From a checkpoint of a small contrastive image-text model.
Model: 64-pixel images, encoder widths [128, 224, 384].
Training: adamw at rate 0.0026, 12300 steps, batches of 256.
Data: 245000 training examples, 12.9 epochs.
Rows from block 8 of the image encoder of a small contrastive image-text model, named by matrix and row number. Rows with one number belong to one channel. Each number is 50 + 15 x the weight over its row's rms, rounded and kept within 0 to 99. All counts start at 0.
After each channel's rows are labels from the 100 images, of 14848, where the channel reaches its highest value: "lies over" is the class under the peak. Only what is clearly more common there than usual is listed. The data: simulated grey scan slices of phantoms with and without marks.
# convs1: first pointwise conv (encoder.blocks.8.convs.1.weight, 384x224x1x1), inputs 150-223
# convs3: second pointwise conv (encoder.blocks.8.convs.3.weight, 384x384x1x1, transposed), outputs 154-230

convs1.243:61 53 31 27 58 68 49 55 72 73 63 50 54 46 60 45 51 73 51 62 67 43 31 71 60 33 40 52 59 39 44 78 37 59 33 43 37 56 40 49 40 54 53 59 51 29 44 41 27 42 33 37 64 39 00 37 50 62 52 56 53 48 83 46 45 59 78 53 63 49 56 75 61 39
convs3.243:47 65 59 77 59 50 42 74 42 80 46 53 52 71 61 72 51 57 43 50 56 42 62 58 54 56 68 56 73 46 58 62 64 64 69 56 49 39 52 44 71 87 47 45 70 52 54 46 48 70 58 53 47 56 65 90 61 45 76 58 48 62 57 41 61 57 68 59 52 55 78 57 57 65 55 74 67
lies over: air

convs1.69:51 77 55 53 30 40 51 97 34 60 35 23 39 47 24 43 42 41 47 40 42 37 46 37 51 60 76 59 56 56 47 70 45 69 51 60 70 47 27 41 32 34 90 24 41 41 48 33 68 43 57 48 22 45 49 43 70 46 49 74 85 37 69 56 41 63 49 36 45 37 49 34 51 28
convs3.69:45 69 16 52 59 42 48 42 73 41 45 45 30 53 52 72 57 52 43 29 60 58 68 58 44 65 42 50 40 53 52 60 51 51 54 48 27 74 61 54 41 56 36 48 34 42 44 58 49 71 49 46 58 54 43 41 41 34 24 34 47 58 47 52 51 56 60 48 52 11 53 36 30 53 61 75 68
lies over: lung or cavity

convs1.16:43 85 35 50 63 09 47 56 58 37 72 54 56 46 45 64 63 64 67 34 33 53 79 29 81 47 60 49 40 38 47 61 28 76 39 44 62 42 57 47 45 35 27 48 74 46 11 56 28 46 00 44 40 40 39 60 58 58 65 46 53 40 59 38 42 61 36 72 65 42 53 53 66 21
convs3.16:40 45 31 63 58 58 16 79 63 32 39 51 50 76 66 55 40 50 75 55 16 45 40 24 42 58 55 41 70 49 41 33 55 61 31 71 50 31 49 61 55 79 28 55 31 54 57 69 27 52 55 17 64 22 58 46 32 53 72 37 22 48 37 67 51 69 47 51 38 68 63 67 48 37 52 58 51
lies over: bone

convs1.251:63 79 54 62 40 29 58 63 38 48 51 32 61 76 13 17 49 62 65 38 30 31 21 42 45 61 76 74 39 56 45 54 55 41 65 35 68 59 40 48 64 49 72 28 31 53 47 42 48 61 49 39 35 48 56 63 82 56 67 26 48 51 76 48 69 80 30 29 47 37 43 71 52 24
convs3.251:76 34 40 45 40 48 76 42 19 64 39 60 39 34 36 31 49 67 76 92 46 31 34 45 57 37 39 53 45 31 47 38 40 20 32 36 50 41 31 67 78 60 61 51 47 58 53 34 87 21 56 41 68 37 51 48 32 80 73 47 50 22 34 74 42 58 54 53 54 65 50 78 63 44 45 25 34
lies over: lung or cavity

convs1.259:70 56 35 60 37 79 54 51 51 35 45 48 89 71 46 49 64 33 25 61 53 46 26 54 63 72 52 53 40 46 42 52 56 34 33 62 43 32 56 85 57 56 45 30 37 56 34 52 46 43 37 52 48 35 62 70 44 55 45 83 59 38 27 60 47 85 54 30 52 57 44 99 56 55
convs3.259:69 46 26 32 43 52 48 53 64 49 32 57 25 51 47 54 44 60 83 54 44 66 46 40 44 63 49 56 22 64 00 63 41 36 35 50 29 60 47 65 54 49 42 37 39 56 29 48 46 54 60 62 48 55 40 51 16 43 58 63 65 23 45 58 19 53 58 55 34 38 31 51 54 51 63 46 54
lies over: soft tissue

convs1.274:40 87 37 77 33 29 54 80 40 66 42 20 48 44 36 38 51 28 49 44 28 22 28 29 44 40 53 56 56 59 33 56 67 60 56 54 81 41 38 60 26 56 80 57 43 53 57 41 50 40 37 49 48 52 55 54 89 71 51 48 67 38 71 52 23 55 56 43 70 29 50 50 58 35
convs3.274:36 58 48 69 50 49 55 25 65 63 27 38 46 28 54 68 77 39 43 19 46 69 56 38 71 64 37 80 31 62 44 37 51 45 64 53 49 56 44 43 80 71 40 71 88 61 46 69 58 76 29 34 42 70 36 42 56 29 37 43 49 73 46 42 29 45 50 77 55 24 61 57 62 47 32 72 67
lies over: lung or cavity

convs1.137:59 32 57 50 31 47 54 36 31 53 64 37 55 49 31 43 46 39 99 55 39 43 56 40 38 61 44 65 54 42 53 37 42 60 61 60 31 57 58 43 75 48 61 52 84 60 49 72 41 50 52 64 63 52 62 62 61 32 41 44 39 67 44 46 49 43 60 53 49 56 41 53 39 59
convs3.137:41 51 67 50 33 39 30 63 47 00 71 50 71 50 59 52 56 38 58 49 67 57 49 68 29 56 47 36 41 61 31 23 57 80 55 51 53 57 52 64 28 10 61 58 46 45 54 71 48 73 40 53 37 46 58 48 72 36 62 61 45 74 84 65 17 41 42 35 38 50 45 29 31 55 50 52 54
lies over: mark

convs1.164:46 56 45 54 45 35 51 55 67 40 67 43 52 57 70 47 56 54 60 38 38 17 74 50 41 53 67 60 56 42 52 38 54 67 26 41 57 47 48 48 24 54 60 40 53 42 50 52 56 42 58 53 60 43 66 67 57 54 43 48 46 59 22 72 72 48 61 62 45 45 47 63 65 43
convs3.164:91 06 65 60 86 53 53 37 56 61 57 40 66 51 46 11 37 59 70 36 35 65 19 35 54 45 59 50 72 62 52 90 32 26 44 53 65 45 54 79 53 59 58 44 46 49 62 65 60 49 41 54 44 60 35 60 49 63 40 31 60 41 42 38 97 54 82 52 38 61 31 46 34 46 34 29 12
lies over: organ

convs1.375:48 65 50 41 23 32 61 53 63 39 54 53 31 26 58 43 62 65 49 48 63 34 71 26 32 50 47 52 36 39 53 32 45 63 39 70 57 38 55 50 18 69 56 45 54 24 42 60 51 58 49 41 76 36 77 35 62 16 55 42 65 44 04 47 74 35 61 63 45 37 57 53 52 75
convs3.375:42 94 73 67 39 52 45 42 45 50 39 60 62 33 46 64 55 49 37 24 47 65 99 43 37 60 45 64 53 63 67 62 61 69 94 63 61 55 46 55 63 48 49 73 60 33 49 64 52 54 48 56 52 49 44 56 63 42 47 42 48 56 75 37 70 42 66 41 37 34 61 41 48 64 40 73 72
lies over: lung or cavity

convs1.76:47 39 42 50 35 57 52 63 20 62 67 41 95 05 69 60 57 69 62 67 19 43 25 53 36 34 46 50 58 64 45 33 34 75 48 47 36 63 77 52 54 52 51 77 65 40 58 59 35 51 59 82 28 52 44 79 66 49 41 55 39 40 31 62 57 54 46 47 67 23 15 59 61 32
convs3.76:60 54 52 46 42 57 68 40 46 49 05 76 37 38 58 49 76 54 63 59 61 56 53 60 51 64 53 64 62 47 55 60 61 60 49 62 47 55 31 59 54 49 66 66 84 79 80 37 57 60 45 52 43 50 33 47 76 55 58 27 37 52 70 54 68 62 57 64 73 43 60 56 48 42 35 45 54
lies over: mark

convs1.337:17 45 25 35 33 29 36 64 24 84 54 49 64 49 72 72 40 52 28 67 33 60 34 53 35 53 50 80 62 49 79 26 45 55 49 63 46 54 56 58 42 64 72 67 23 24 68 67 46 35 38 53 52 60 46 55 59 42 51 47 48 57 63 69 47 58 32 53 48 54 33 65 71 53
convs3.337:41 57 51 31 57 54 83 40 65 34 46 61 53 07 81 55 57 45 67 54 26 43 54 35 60 51 78 19 50 52 45 62 56 56 45 62 50 44 70 26 28 32 47 34 54 56 38 57 46 46 58 59 45 62 63 53 65 66 52 66 54 51 45 66 44 42 45 43 49 48 39 76 72 40 53 51 56
lies over: soft tissue; organ

convs1.294:45 91 48 70 49 46 63 59 43 52 56 45 58 51 61 66 95 60 53 62 66 43 54 38 47 46 47 51 46 46 53 56 50 49 54 00 89 56 33 33 49 48 64 24 49 51 76 54 51 93 57 37 54 39 43 43 57 43 45 46 81 56 82 51 59 49 63 28 47 50 42 51 43 61
convs3.294:58 57 68 21 47 50 60 54 28 53 47 56 86 37 55 61 46 49 45 33 24 43 67 23 44 61 63 78 50 59 35 60 33 55 59 64 80 55 43 56 69 38 61 44 55 21 41 69 25 93 63 58 57 51 58 31 61 55 36 41 79 73 26 63 61 57 60 49 30 45 63 27 32 48 38 48 55
lies over: organ

convs1.371:46 59 52 44 55 47 36 48 33 84 48 44 33 12 56 47 58 28 39 41 60 63 62 36 43 01 35 40 41 45 69 38 46 89 56 48 62 48 63 76 35 45 46 48 41 51 45 86 38 41 61 42 59 58 75 66 64 50 45 59 55 43 49 60 34 54 38 41 57 37 48 76 58 51
convs3.371:38 39 44 44 54 47 72 41 38 53 29 13 49 55 52 26 42 48 37 68 32 46 35 31 63 40 10 61 60 36 39 38 49 52 33 49 49 37 53 44 57 78 54 56 50 44 46 45 55 32 65 56 45 70 45 18 47 56 65 48 42 45 32 56 22 40 40 54 57 32 52 51 57 23 47 26 24
lies over: lung or cavity

convs1.200:38 62 65 50 51 32 33 51 87 64 82 49 75 22 47 69 62 48 32 43 47 39 50 36 47 28 49 49 21 78 45 43 18 43 32 64 55 41 42 45 63 53 46 68 56 62 44 42 38 45 45 60 24 48 80 87 61 68 63 67 60 45 49 46 37 50 31 39 59 57 65 62 60 74
convs3.200:50 61 50 56 77 42 36 73 44 57 62 61 56 52 68 66 48 38 72 45 51 62 55 55 61 65 76 27 72 57 61 80 69 97 54 72 54 62 71 50 42 59 78 55 60 64 45 53 50 75 61 54 62 63 57 70 60 47 49 66 47 57 58 65 70 82 55 63 71 70 58 67 76 47 53 66 63
lies over: air

convs1.142:36 76 53 49 32 32 64 23 37 47 61 55 48 64 43 35 73 51 55 75 55 25 29 56 55 62 24 71 44 31 54 49 36 43 39 23 66 42 31 45 40 43 50 58 31 42 37 48 58 44 74 45 38 62 39 64 52 57 42 27 64 72 64 58 50 33 61 46 58 51 31 56 50 76
convs3.142:67 46 08 30 59 83 58 22 52 31 70 49 42 44 50 49 68 55 49 67 50 54 53 53 27 54 46 50 22 41 48 60 89 58 53 47 47 65 53 62 69 36 86 52 25 55 39 45 50 57 67 52 24 49 83 44 19 42 22 70 49 34 76 43 53 63 35 84 36 78 46 70 61 27 56 62 53
lies over: organ

convs1.207:34 70 44 40 44 50 60 42 45 50 61 27 38 45 51 55 63 55 55 34 39 54 43 25 39 36 55 50 37 65 46 31 52 51 49 54 66 29 44 69 31 59 66 48 47 53 51 49 35 40 24 33 72 78 48 64 88 62 69 55 34 48 48 38 48 47 64 49 53 23 70 66 53 32
convs3.207:44 64 32 81 32 60 49 48 58 48 64 39 43 32 46 67 39 35 58 22 53 33 61 54 37 50 47 51 84 49 52 58 58 67 58 67 43 36 48 46 35 29 37 49 90 29 56 53 55 62 68 36 38 50 39 52 46 57 56 29 46 56 55 65 47 80 53 64 40 72 46 50 42 57 26 85 63
lies over: lung or cavity

convs1.22:19 44 67 48 56 24 20 58 52 83 49 59 47 61 73 60 61 43 60 29 44 63 78 34 55 54 44 61 31 33 43 63 63 55 68 56 69 42 56 38 35 52 62 43 48 46 59 53 59 56 45 33 41 44 60 37 78 45 45 46 49 57 99 68 55 63 20 79 62 20 52 59 38 89
convs3.22:51 40 48 54 44 43 46 00 52 42 41 53 48 62 27 40 69 57 50 48 31 33 43 31 58 27 43 57 45 55 56 52 37 55 35 41 44 38 65 78 48 56 37 46 32 60 51 59 17 33 45 73 62 69 79 54 63 79 68 97 33 51 28 57 48 61 32 61 40 23 33 56 37 38 61 41 44
lies over: bone

convs1.71:35 49 50 36 41 49 54 45 51 12 49 31 44 29 33 52 68 30 48 34 61 32 84 10 17 35 64 37 74 26 50 35 26 44 41 32 86 41 57 45 27 52 46 30 48 39 43 70 52 49 61 34 69 63 60 66 59 35 57 31 37 51 20 52 58 40 53 67 57 14 73 56 62 34
convs3.71:47 26 32 53 40 49 56 45 55 47 67 57 35 57 63 34 64 58 41 48 53 66 15 55 55 33 31 48 39 37 48 20 56 40 26 44 23 51 58 24 53 41 45 37 56 53 50 26 59 29 45 35 35 37 70 43 62 56 64 58 62 42 55 47 20 30 45 77 49 33 54 54 45 48 62 32 26
lies over: organ

convs1.240:52 68 51 41 55 75 51 40 51 50 44 73 68 67 41 29 51 37 39 73 37 49 49 87 60 70 36 39 34 33 49 43 06 37 52 48 48 43 62 79 62 58 41 36 27 62 29 56 34 58 21 66 41 27 66 71 53 46 49 57 60 34 20 46 52 89 62 57 41 84 46 79 50 47
convs3.240:55 38 62 56 54 53 49 44 49 62 48 48 48 49 50 33 59 32 38 35 61 64 40 63 45 30 41 52 15 41 99 63 29 54 43 49 42 38 45 37 55 41 61 23 68 35 33 41 41 38 23 26 41 78 44 50 78 47 36 31 41 54 70 31 47 57 50 70 70 58 57 47 54 44 31 29 39
lies over: soft tissue; bone

convs1.303:72 39 63 46 85 30 48 43 56 74 35 69 61 63 51 57 65 63 40 60 55 69 53 44 51 65 59 52 43 43 51 50 35 59 61 43 45 41 46 56 57 65 45 49 37 58 40 48 51 29 51 49 33 38 61 58 88 58 63 47 63 36 77 50 53 76 60 67 44 38 31 39 17 51
convs3.303:39 48 32 60 55 56 27 84 62 59 45 45 42 61 10 47 59 51 36 22 25 52 50 21 46 47 64 44 37 51 41 57 38 51 55 20 35 36 74 29 52 46 34 55 64 42 51 53 32 80 56 82 56 54 74 55 55 37 46 76 50 29 38 36 66 52 33 44 42 79 33 59 68 66 61 42 47
lies over: bone

convs1.241:53 66 73 47 29 36 49 39 45 53 38 51 58 49 39 52 54 41 49 52 71 63 54 65 55 59 76 49 49 13 33 65 35 48 52 36 56 40 59 53 39 64 45 36 31 33 50 42 61 67 43 42 20 32 47 55 80 54 51 66 42 47 85 47 25 77 42 88 28 44 29 50 56 51
convs3.241:33 44 43 44 51 55 61 79 47 45 48 50 51 56 82 43 53 38 20 24 66 78 46 68 44 55 56 47 17 42 42 39 67 78 46 72 52 70 23 25 53 69 52 40 39 42 31 45 29 59 42 00 55 55 23 48 25 43 45 32 52 78 90 35 41 52 89 58 45 73 93 46 45 56 45 42 44
lies over: lung or cavity

convs1.197:62 79 59 61 58 44 71 35 19 40 42 39 46 69 41 33 55 62 70 42 28 34 29 56 38 46 54 39 45 58 54 49 40 44 47 50 52 57 41 42 45 55 62 41 44 41 50 52 66 52 35 54 77 43 37 46 88 47 75 51 40 58 55 59 63 75 47 24 51 43 61 62 56 30
convs3.197:74 50 45 59 49 48 63 54 31 70 50 45 49 38 36 42 33 59 65 92 53 36 51 50 37 44 53 58 40 49 54 44 44 29 53 33 49 43 28 34 62 75 53 34 65 58 49 49 66 36 66 43 75 51 43 55 38 84 82 51 57 29 43 65 42 63 50 58 39 70 38 84 75 60 41 39 45
lies over: bone

convs1.162:51 22 30 44 59 74 46 47 24 58 46 36 83 38 51 41 22 61 67 60 50 42 27 54 53 56 54 57 55 68 57 35 32 47 72 79 21 52 39 50 76 58 60 68 69 50 54 62 34 54 44 38 35 34 31 66 56 49 49 59 32 55 43 49 41 64 55 46 67 49 64 75 46 54
convs3.162:45 14 39 62 38 49 51 56 48 11 85 55 64 50 57 16 59 48 63 29 58 41 14 58 46 49 41 59 40 50 55 37 57 43 29 38 46 50 46 42 42 41 55 33 42 18 28 51 31 40 52 61 47 53 65 54 64 11 68 49 34 53 57 18 57 37 50 36 57 65 36 46 44 41 51 22 17
lies over: mark

convs1.178:69 57 77 54 64 36 40 58 35 85 28 45 36 26 62 67 61 23 51 31 57 58 79 29 31 16 41 47 42 46 55 43 26 65 17 41 75 54 50 52 18 53 48 49 64 60 58 77 23 42 48 55 61 44 84 55 57 47 62 49 64 48 71 62 51 52 53 44 68 38 45 35 77 64
convs3.178:71 71 83 64 66 57 24 60 54 61 66 49 71 69 53 75 35 38 73 48 65 48 72 65 60 61 99 25 57 67 40 67 69 69 72 57 66 46 58 54 41 80 51 43 58 63 40 72 49 63 41 58 39 29 52 55 54 46 40 61 62 69 58 54 79 49 67 58 43 69 56 51 50 59 53 79 76
lies over: lung or cavity

convs1.116:47 49 60 50 57 47 35 57 31 84 61 41 36 16 56 67 54 26 47 44 54 60 65 21 40 11 33 46 32 52 60 47 47 80 31 46 65 35 53 67 34 51 53 55 36 50 39 69 32 38 55 36 58 53 78 84 66 59 50 53 55 40 54 57 40 62 35 54 47 21 51 74 54 58
convs3.116:53 57 46 58 57 40 28 67 68 49 75 80 49 55 55 68 45 49 75 34 68 42 61 73 41 58 94 32 55 67 50 65 63 52 63 54 46 64 61 50 43 33 57 43 46 55 43 49 34 63 49 53 69 43 58 72 46 47 46 52 62 52 70 39 65 61 48 50 49 81 49 73 65 72 61 71 70
lies over: lung or cavity

convs1.334:66 40 43 42 41 62 53 69 32 75 72 36 74 00 59 67 48 63 58 60 22 51 31 56 45 28 48 52 64 56 48 39 35 69 49 55 51 59 67 47 70 42 52 62 65 45 55 61 30 62 49 75 45 48 33 78 55 45 52 57 43 43 34 72 66 64 57 47 63 41 30 66 56 44
convs3.334:61 49 48 22 55 61 70 33 46 54 18 61 31 38 46 49 77 57 56 60 43 60 46 46 42 62 55 49 59 43 58 65 52 65 39 52 60 56 34 54 66 42 54 57 89 99 70 34 55 55 46 64 35 53 55 51 82 48 51 36 46 55 52 45 67 48 54 75 86 37 45 47 45 43 29 49 53
lies over: mark

convs1.7:49 51 28 59 55 53 63 47 48 77 71 43 64 25 43 69 47 53 53 68 38 99 44 43 40 22 55 57 59 48 45 28 58 48 47 57 56 53 69 67 48 60 59 36 62 58 53 66 39 49 40 49 58 60 37 52 40 17 58 36 38 30 46 57 58 44 47 62 57 43 45 70 68 40
convs3.7:27 40 75 61 44 49 52 48 59 62 58 41 77 45 55 42 44 51 58 57 70 65 36 67 53 27 55 53 39 98 42 41 60 39 41 52 99 26 59 36 43 46 68 48 40 06 65 87 63 51 49 61 47 51 59 34 45 51 42 68 49 36 63 53 37 50 45 48 39 51 75 54 45 28 33 53 37
lies over: organ; lung or cavity

convs1.156:49 96 90 65 32 47 57 47 61 43 54 51 50 56 48 33 53 67 61 45 65 46 65 56 48 43 64 32 67 27 40 64 17 47 67 73 49 38 28 62 43 49 57 15 49 54 58 47 70 75 45 18 42 49 60 56 61 39 43 38 65 12 71 47 60 92 31 63 37 50 26 53 53 33
convs3.156:66 64 53 66 60 54 39 49 56 46 53 45 51 55 20 54 61 56 78 30 40 32 59 39 46 61 32 76 86 46 47 52 60 29 54 60 44 37 51 68 69 50 25 66 67 73 74 60 36 38 62 57 56 21 55 56 46 66 71 61 38 61 38 74 77 71 40 48 63 41 54 50 40 39 27 61 52
lies over: bone; organ

convs1.63:25 44 59 45 37 34 57 51 43 66 46 44 48 45 66 81 38 58 58 44 81 43 65 36 49 65 58 43 53 35 45 54 56 56 49 66 54 47 45 49 45 63 44 42 51 33 42 53 61 40 64 51 44 32 47 27 89 67 60 60 68 43 82 63 29 44 46 82 51 19 61 31 58 57
convs3.63:50 46 40 19 41 51 53 79 32 51 41 00 40 47 37 46 34 49 43 52 44 44 50 47 65 70 54 49 56 44 23 40 53 39 58 49 48 71 40 43 60 53 44 48 55 45 54 43 48 51 52 63 70 40 32 49 30 53 36 50 44 56 43 73 45 40 63 51 47 80 54 69 78 64 66 43 46
lies over: lung or cavity; soft tissue

convs1.34:65 58 08 62 71 62 49 46 62 40 39 60 57 55 47 41 41 19 36 45 20 46 65 55 41 50 54 44 52 50 61 51 71 40 50 35 62 59 64 55 42 54 71 55 58 51 34 38 39 65 14 66 44 51 65 71 56 50 52 71 31 43 57 58 62 88 45 37 59 66 64 78 58 50
convs3.34:35 56 60 54 57 63 73 45 64 77 54 52 66 35 50 55 61 54 63 00 53 28 50 51 48 30 62 48 72 52 63 42 66 56 57 79 57 22 40 38 75 58 35 56 76 70 49 61 61 74 76 47 26 57 59 33 82 36 38 46 52 55 62 36 52 65 56 65 43 64 71 36 56 44 40 51 48
lies over: soft tissue

convs1.5:33 56 41 83 40 55 66 75 40 35 56 00 48 54 37 32 48 49 56 42 48 32 27 21 39 51 49 54 38 68 37 47 51 29 21 59 78 31 43 53 42 47 81 29 54 44 56 42 49 54 61 38 44 47 59 67 74 58 37 57 67 49 60 37 54 56 36 39 54 14 62 58 49 66
convs3.5:66 63 51 61 60 54 14 42 57 85 64 67 54 78 50 65 48 23 63 36 50 73 60 48 67 54 35 59 55 32 53 67 45 58 57 59 61 46 61 64 42 58 53 75 73 55 44 43 53 62 53 58 44 65 40 54 60 40 63 53 55 73 44 79 56 51 58 25 75 23 60 29 38 61 40 69 63
lies over: lung or cavity

convs1.120:57 48 55 46 32 41 48 50 72 81 45 71 45 47 45 58 78 53 39 31 46 74 49 39 59 41 50 57 50 61 49 52 40 57 55 48 43 45 71 48 48 66 61 42 53 25 38 58 30 43 50 38 27 55 45 71 68 53 36 71 24 50 74 47 21 64 27 54 46 38 34 65 41 49
convs3.120:63 51 63 50 55 48 66 45 39 46 59 42 57 40 77 47 33 53 42 48 62 42 53 64 34 58 26 50 23 48 71 37 59 39 39 69 57 55 39 53 68 62 45 48 24 53 39 48 75 37 62 25 35 69 27 52 54 27 19 21 55 56 65 42 49 27 86 48 61 40 73 30 32 60 17 49 48
lies over: lung or cavity